From a checkpoint of a small contrastive image-text model.
Training: adamw at rate 0.0023, 10100 steps, batches of 256.
Rows from block 3 of the text encoder of a small contrastive image-text model, named by matrix and row number. Rows with one number belong to one neuron. Each number is 500 + 40 x the weight over its row's rms, rounded and kept within 0 to 999. All counts start at 0. Numbers have three digits each. After the name is the row's rms in percent of the matrix's.
After each neuron's rows are labels from the 100 texts, of 14848, where the neuron reaches its highest value: "fires on" is the input token at the peak. Only what is clearly more common there than usual is listed. The data: drawn human figures in many poses. In brackets: how many of the 100.
# fc1: MLP up (text_encoder.blocks.3.mlp.fc1.weight, 768x128), inputs 0-63
# fc2: MLP down (text_encoder.blocks.3.mlp.fc2.weight, 128x768, transposed), outputs 0-63

fc1.66 093:546534449504483484513524467433500471535467525504550540447496549447507452527520451502461537512484447491506489530432486510510575532452388497476481504488479520563463471493457460500504522505408548
fc2.66 089:495471513514617525450538448542489493521500484507550520577467506581480516506657500488485450476562441531561492483510424492464517527494478446509528508478507599543531485515500494535475517512544493
fires on: "standing" (91); "hips" (9)

fc1.298 092:568518491541541476518588467415535421492470531449486532428474496468541463522528489540530503491438471456478444516481538454514508548560507482439472508381516468562475506506468450536475514514510521
fc2.298 094:430555518455558443535563500490456545445499558480549485495427512502522499499622479500450484469523498545502505530514431542465445441481528521524560443411513549520491474519523553538479496460477476
fires on: "hips" (100)

fc1.273 118:525594540539570545524574514510512533547455498512529549495531402438500554536500490535527481558490441513449479531510538505383508467403521521463482474474491495499537492441489480523534504547492504
fc2.273 096:460535525484384547517442495492499499505480501509500519503500504509497486475254510506495513496509491496495501529471705511494492497506506495501476492508517485481503493478509504487504484493503519
fires on: "hands" (88); "out" (12)

fc1.18 096:520518479413529542439480504428449506487532517481557555417505516535543463513553524547487485506490403517419482510471437488501531498456487512488517533501447560595543526525434499459463500479512600
fc2.18 130:477547476527533517485448520590548530445507531483502527555540424468433557491658486494430521504484538485550427426512516494525480485494489482505483460454518583502505529496474540488471501529490549
fires on: "standing" (100)

fc1.290 100:513578504512544468480512503437467513506500483522554515477526502464468535530509529517476449488522564601457525577470550446450468494508490501449553451537465531568537476515449496576474499447444549
fc2.290 064:489509507533442553454466473561477485479484496515513514479496490504480430508375485527505526456506448494524441510504494456481515524475532501521487506518469533537499515516484495502488483492485503
fires on: "out" (59); "on" (37)

fc1.386 094:547541543523479483534579442459480496492567470482481544480506489467485441562558414519478471534493421541462455544451542553510464525487485539506500465454503472548532552467468446491473581417523478
fc2.386 116:560507600506567427519436535456486530529480516427540525491506480506491474532586533505505524525475429514512464493427416516454483477513499506510514470475527475454465514462515601473531456525497492
fires on: "arms" (82); "on" (14)

fc1.501 110:508578505597470538464541484450496544495506513508506491493503494448558486500487565520463460524561472535551501591487568455424507450509523485511497515499465540435487507518518488441466551505523532
fc2.501 071:541468510485406525572460508509446444479495485480522520480544470511439521507376483506496538493505502508503509460527544489470501499524495512463496486504523507519491523478477499510477540512470478
fires on: "out" (56); "on" (40)

fc1.90 086:539495457501496490482492450424470507485495526422523527471471545454566466520485523504497464501490493491432530567455506513484540506481468468422463477437502506591534535513467471507492517501547586
fc2.90 123:488534483492559448535495535565473478532544548523499538536505438477486540537604441467505485568462496518560434477530556530488460509498451487488522523447511583513464450476548482440554495528532541
fires on: "handstand" (48); "standing" (48)

fc1.530 098:491467531482510461469620508444539461493522529483497516469493550431568457548537520469513511474516519492497487530445527481528487483547506555506447505497466487468516532548486537494577570464504530
fc2.530 101:540560506514560459486543513458502493422480492446476501451509533497477522528517503493476512540485486541606506552475488471550479537568512425489545440478444505572442469552530525501446428531427553
fires on: "splits" (100)

fc1.672 092:490514518494457471493453452480469508439555483535466578469549431471501513603483494480504528505456511426505556514482488465517515502441511478523428472527470508482514471471465485448489497481564490
fc2.672 108:513443507516538482488546555473495495520541500526444473531491567434500506505393465456503517485481467519514301501503647501549458518503547519510529453482508505471479493550513531464408435560433513
fires on: "bowing" (100)

fc1.293 091:553564500439474487447564521500494441529485519457559524437473534519575483536469495502501458492507455500477511593435540492454533533487481486452449502435569476583560504524463467490521467453502499
fc2.293 111:450506544509535446515535492516516466481595537500560539543449472529502514515627496470510502516446546524532500558555511540454504437472486520507566504467523607534509474528514535493494458509523571
fires on: "hips" (51); "handstand" (26); "standing" (23)

fc1.215 089:530521483470516518470566478458495460491554526477539542470469522500515489511491439507562490524439457446477419501468524550463596503536517557453486450483479473538508557505489481504498505437465517
fc2.215 097:514470568486498476487468579474487532407517541506544501512545501528535446459646474492555409510465466525486495478425478562551512509540451581480497554461496503527525509465447495541533494537487521
fires on: "hips" (100)

fc1.92 099:522496490554515399516544452533478517444536427508478463503475531442539424563565529523527514485469458489512416527497515551515528471495523490483452556448499404561566528496409553500501505482520556
fc2.92 129:520534504479448494528459427505511456506465562440459470464503520459466442535562467550483542568493507554451494518558517541460612462502509561500567529432497473487453571496503503499547515494463488
fires on: "," (100)

fc1.351 088:485522442436446493496469452476559420458489481416441534515512530534573445534537575561540523531524466475488472501518533448484463579457499513465440463541491456431454522482522467509613584493440527
fc2.351 090:465475489476607519589438520499495492545516488524517483521528484515479503507530590519502581487476548478506470477449491515472494504532473490534528425490513521501523521524519462521521575463459515
fires on: "sitting" (100)

fc1.113 099:528489467436453503456526513511617424448542542481496486527539582530528377505517512532526537484536436426522512488523554445545482529556496512511492477488499507506467491587463540515514523414486520
fc2.113 090:484502536531519504482475466488493530503515510520549500503528477505475510517524534499482497477524521507501459452536492507514493466518498516460510483425498520485502482588521520483526525545565496
fires on: "sitting" (100)

fc1.757 113:525529562493597478487557516492495503523474522491472591479519519412477498495443461485602486575493531495464511546479499528505576503540550515374484463464548504519517533484479485421459587523493516
fc2.757 105:486471520508450489560448475520548532415488536518522532539554476541535554430493505496433393503565590512518502487492438491470506572540507509470581504535521494512513527554471480563478522509435469
fires on: "out" (100)

fc1.199 100:546535533484479472491558518458509519509511482521568570401464424467586516515524521511512455509487443492467495597500593433546515520456439501428514532494460473513513525472465472545533473461488549
fc2.199 125:474540560467459453536532525493543465541518472514546499570475496550486552482621523416561469516478509569503520523512481529606512510498432544490535506463452513508480493545497487502520538528525439
fires on: "hips" (100)

fc1.740 090:532480487491495474477490482442555414466592531438510499510505507542498457493518527485548519474505458441499482493503509401516412534408431496491469466530459516488492537491564524588533488440509535
fc2.740 082:475474516503510502481476512533469512476500463508522478516481491478483502524582524502504508488504504500490445492479518502530526446501470468488452518509494487521526514513500544526509528525481521
fires on: "sitting" (100)

fc1.131 095:473475489442507457435502495433478480476471459539526580459526550460495464511537490482504509548491465446443497647449513448486540518466448407426512489480495523586484469528483497488522491475432505
fc2.131 125:470506522505586512533546489492505534516549503520502516557473527467510468534668529474528509598483486459484483515490472517491581508461426537530503526520459503547533496549415500500522477441505580
fires on: "standing" (100)

fc1.543 084:516474523427424529493593510479541415399561490487559528538522534541530417499557531515499512467493455456466513469514494461491511537499467510565494381496496514483521487569510496495476520453478521
fc2.543 080:482506472487543541522466467496409511504523493492483489486513498471522521512557501548502480511501534475491510560515542504496503514550506493518489460508444499520515507528513504512489509497537515
fires on: "sitting" (100)

fc1.699 086:502548445552519553505497431483512462521489480479550564457483465471510488550515479496543483549461476444507483594473531502518554482438417516430470519474579478591522573506460416467483528453513530
fc2.699 110:486573489531577412518577440476503452465525530473527498569485565507514540491651446503460506510529537512445487506469452519567519435517479552513538471477509486488467452390482517470533492444447532
fires on: "hands" (100)

fc1.2 095:517521498461550471426522440394561460547543535490564568457530527518514433547510510525508543558464472487464498540461449561465486545476448453516560491469492534556532506516446549484487460510453505
fc2.2 124:547517545473453537460482497562497469502491488419469508472510467521510476526565482470484516421465523515488434521476490488515466471497459526530457534441530516518497493509533495486513502558464449
fires on: "standing" (100)

fc1.63 089:563458475438504510454474505471559440483569502459492462476518551584456437504482567482534460487519445402461500499471508517485482588529449491527469504517478478463483515570489531504504477482507569
fc2.63 086:540471470536533500515463456535502532467520524549452496474546511470526491491570486528533527494488498498494439484504476480487506488475462520536492498474532495501505492512466512584491502482480498
fires on: "sitting" (100)

fc1.425 103:490577515583449555508578481433491524486512450457523442499552467421545543490505544478475491511491477525523515563432603539444454474441482480470513511497476534464499495465503522510459484534506495
fc2.425 060:500520474505498541491478516511522506490482506508507511525490494513498525478313530479489454535482480469500542459484450523518535499477489496520502506520462484483485478476487499492488502525499469
fires on: "hips" (86); "on" (14)

fc1.165 094:488515467519526518488534476461467518534485527515534525454426463525508431484574467568526525440447489445466489543513476504475470529540401470445485523392512525595477552508498506490459552441522573
fc2.165 087:446574550460517443492512517464416525470490499508546498461521522525523510520710492551491482468479477566548429490519471523488438467489499477474500461416546526533482496536485518551518467512471489
fires on: "hips" (52); "standing" (48)

fc1.49 103:529548528537558492534521484469532564457474498570530443442570508506561504461501490518441460488525514494403473606405513486483500493427512521483487469523489452491557507521480489549505474420476526
fc2.49 057:512486525473560546503482500504544502538526493473510471517483440486507514464483492490457468514504496473545310496480502488520482497547505538493467507475553519508515466458476509520501518498565509
fires on: "on" (56); "blue" (33); "black" (11)

fc1.123 100:492489581480520555493528494448427505523516467488559531426481516530534448462477480536519509500486452449489502540523486514505482572486497420488474441514540557588551555533445525468476458533455569
fc2.123 104:496540469579503563489485460530536472550537499466483503572466477497479522445649501522527497444554519469522470458516460525528515501517476471530454485435571526500557467476440462536508467511489514
fires on: "standing" (75); "hips" (25)

fc1.326 104:571544595527595503449528487479495475515512515470496573436511500493517508476475504524559529513425469480408441539506508518493534510538482517458481441496469519542501511519474525501497533485508487
fc2.326 109:540553482494589428591553539420505535518527543474467475549512476521553448504570507438520541488551404523428478491520501522497525486506499475488508493480558562480543469428404456491495506479486564
fires on: "out" (100)

fc1.417 097:525576544499479422414550424496528528504587488448500497490428539467570544518499492497530565458406492492477494586501531505531530494518434556509517461502544465566500494480468495466492537503482539
fc2.417 099:471515527516536473531577537540496567502511511465533530552544550537500508525633506469523525428498455504460529504424448577494527448498541555554569512557506536568569537502447446477529552474515508
fires on: "jump" (100)

fc1.350 095:488496537494528547521502505533495492547497498489491534494507504495493521555510465559467466473427439468404457573512544512492577516459491494459449464478524469519484644535490448484520517507440542
fc2.350 128:470607511437478446558452498545541584465464537498503531529486491548521483468567457452456455528543500540448490449453454444502522478537540491503507472421527455468556439472520468536534546552511454
fires on: "hands" (100)

fc1.659 095:547518491536454443540563484457535472485507533531550515434501469501543460525545481517559437471411481444458487493517551442491527538471446475469424434436551458508497542451437420460500528454472507
fc2.659 111:548514571511462454554480511493518491469495451470508495470467493509493487494639489511475492524530515505473429474464416462549471422437533482486436487424538503494584529522508571453583514513522484
fires on: "arms" (100)

fc1.359 089:449497481449484524476525468415500459460572463515495482495533533525484391548531535520452505502551450487513508429482474449464504526536459545529461422452482545430465535569475496504523498492468571
fc2.359 084:484487486474543520484450511502433495524523534468535477509501471458482507456570444505514500450521511528492465523507525498456504494511463508486484466522481486529481505490503544494553523516486492
fires on: "sitting" (100)

fc1.515 092:476468527517500487528452508434504490526505507503555537419471522488545500564582470509492494511494448434493477521479527515520477505516488507529494535526489518541592488439518520510435473438458487
fc2.515 108:447485525515448509587530460541475479450547524486515481468488405561487528502691493479470446498491525467463445513515471469511483451506513494486447466440500543589529490464526551538466490498501466
fires on: "standing" (74); "hips" (26)

fc1.107 100:539554519551545570451550511478474518525442535442569613451495477439548509469467522457493482533478527495446551479477556480488468472463478508490522540479546531521549523546477530497503515502516541
fc2.107 085:555504517560307589492441482512472478515530482509511445473490468485506518494387525505486475504467499490488487475490564500509507495468492513503472527464484437560485504481426557500488506500541478
fires on: "out" (96)

fc1.559 089:545521435488492458516541467410391450477498433483491529459469472439523502532572492491499520449455500433500401543463468535509497455443526555468464482450507490524461575508443495436447555470504519
fc2.559 122:554551589452542383550496480480475518558451465523423502491501507533465521515636523531422461528597465484480477438470410464459551507479487475486488485438484425501543521508558574515495507536539578
fires on: "arms" (100)

fc1.125 091:479452487449469531494454463488572441472554504495561537499481583556531437495566542477517562530490465449497559488523482479548474509539434513563525500548448485546479571527547510515583511444463568
fc2.125 085:500482502494553520482452485575516485525523482498496466509499464472514508500543531471513524509532503485489441498512501517484543526459517509488528499518507476485517511533492428473531515483503438
fires on: "sitting" (100)

fc1.628 111:531532563544460510478618522499460509490491512521576445456538475450547511547434509523522509525461500553478513557460484502441468467479461531437541503560539478465530514468471479529455539511495539
fc2.628 074:500517450507572487491469554520481520543511508535479431483455489475518479509430480503541551519492475509511580492489527502509497562508500524487429538415491473462522449492496485525478555451492519
fires on: "out" (100)

fc1.366 094:508548556517464452449516477533484521499537523464534589507446479426563496563520550521493485506492416454445488581465536468492464521453463558467490533465519568479503602503442436484481523443542546
fc2.366 116:496509496531515498580504517475495464516495528509522552561460458567473572480616443418518473520560419519465450466444401471550536536420447447514493478433590514505531457505481495561533495471475498
fires on: "hands" (100)

fc1.189 078:487497465504448469513504468450520446461530510446515454470517531588522407520589551513528488528499490476513475520569477539572524598451488442507452472457505488508464563501437522491541471477449511
fc2.189 081:484458589505541551538473493526422498497545492560564508481550450492485470490519562536502554508500485475470420478462510563514536534476480494514519529556470501529501491572463602437464502500504476
fires on: "sitting" (100)

fc1.685 100:490513543509532468446534464504489469550500444461523497526439500545517455554458487490518570527528456430445531615524515559490525499526579478492455493418511464505594553551456495494516552469529531
fc2.685 139:488534510524420458457524574549537517506468542520521483438572492561507525446526540506525524470451512510550482431523487483504581564480458529488512534447482485492562549468530497507455566546508476
fires on: "jump" (100)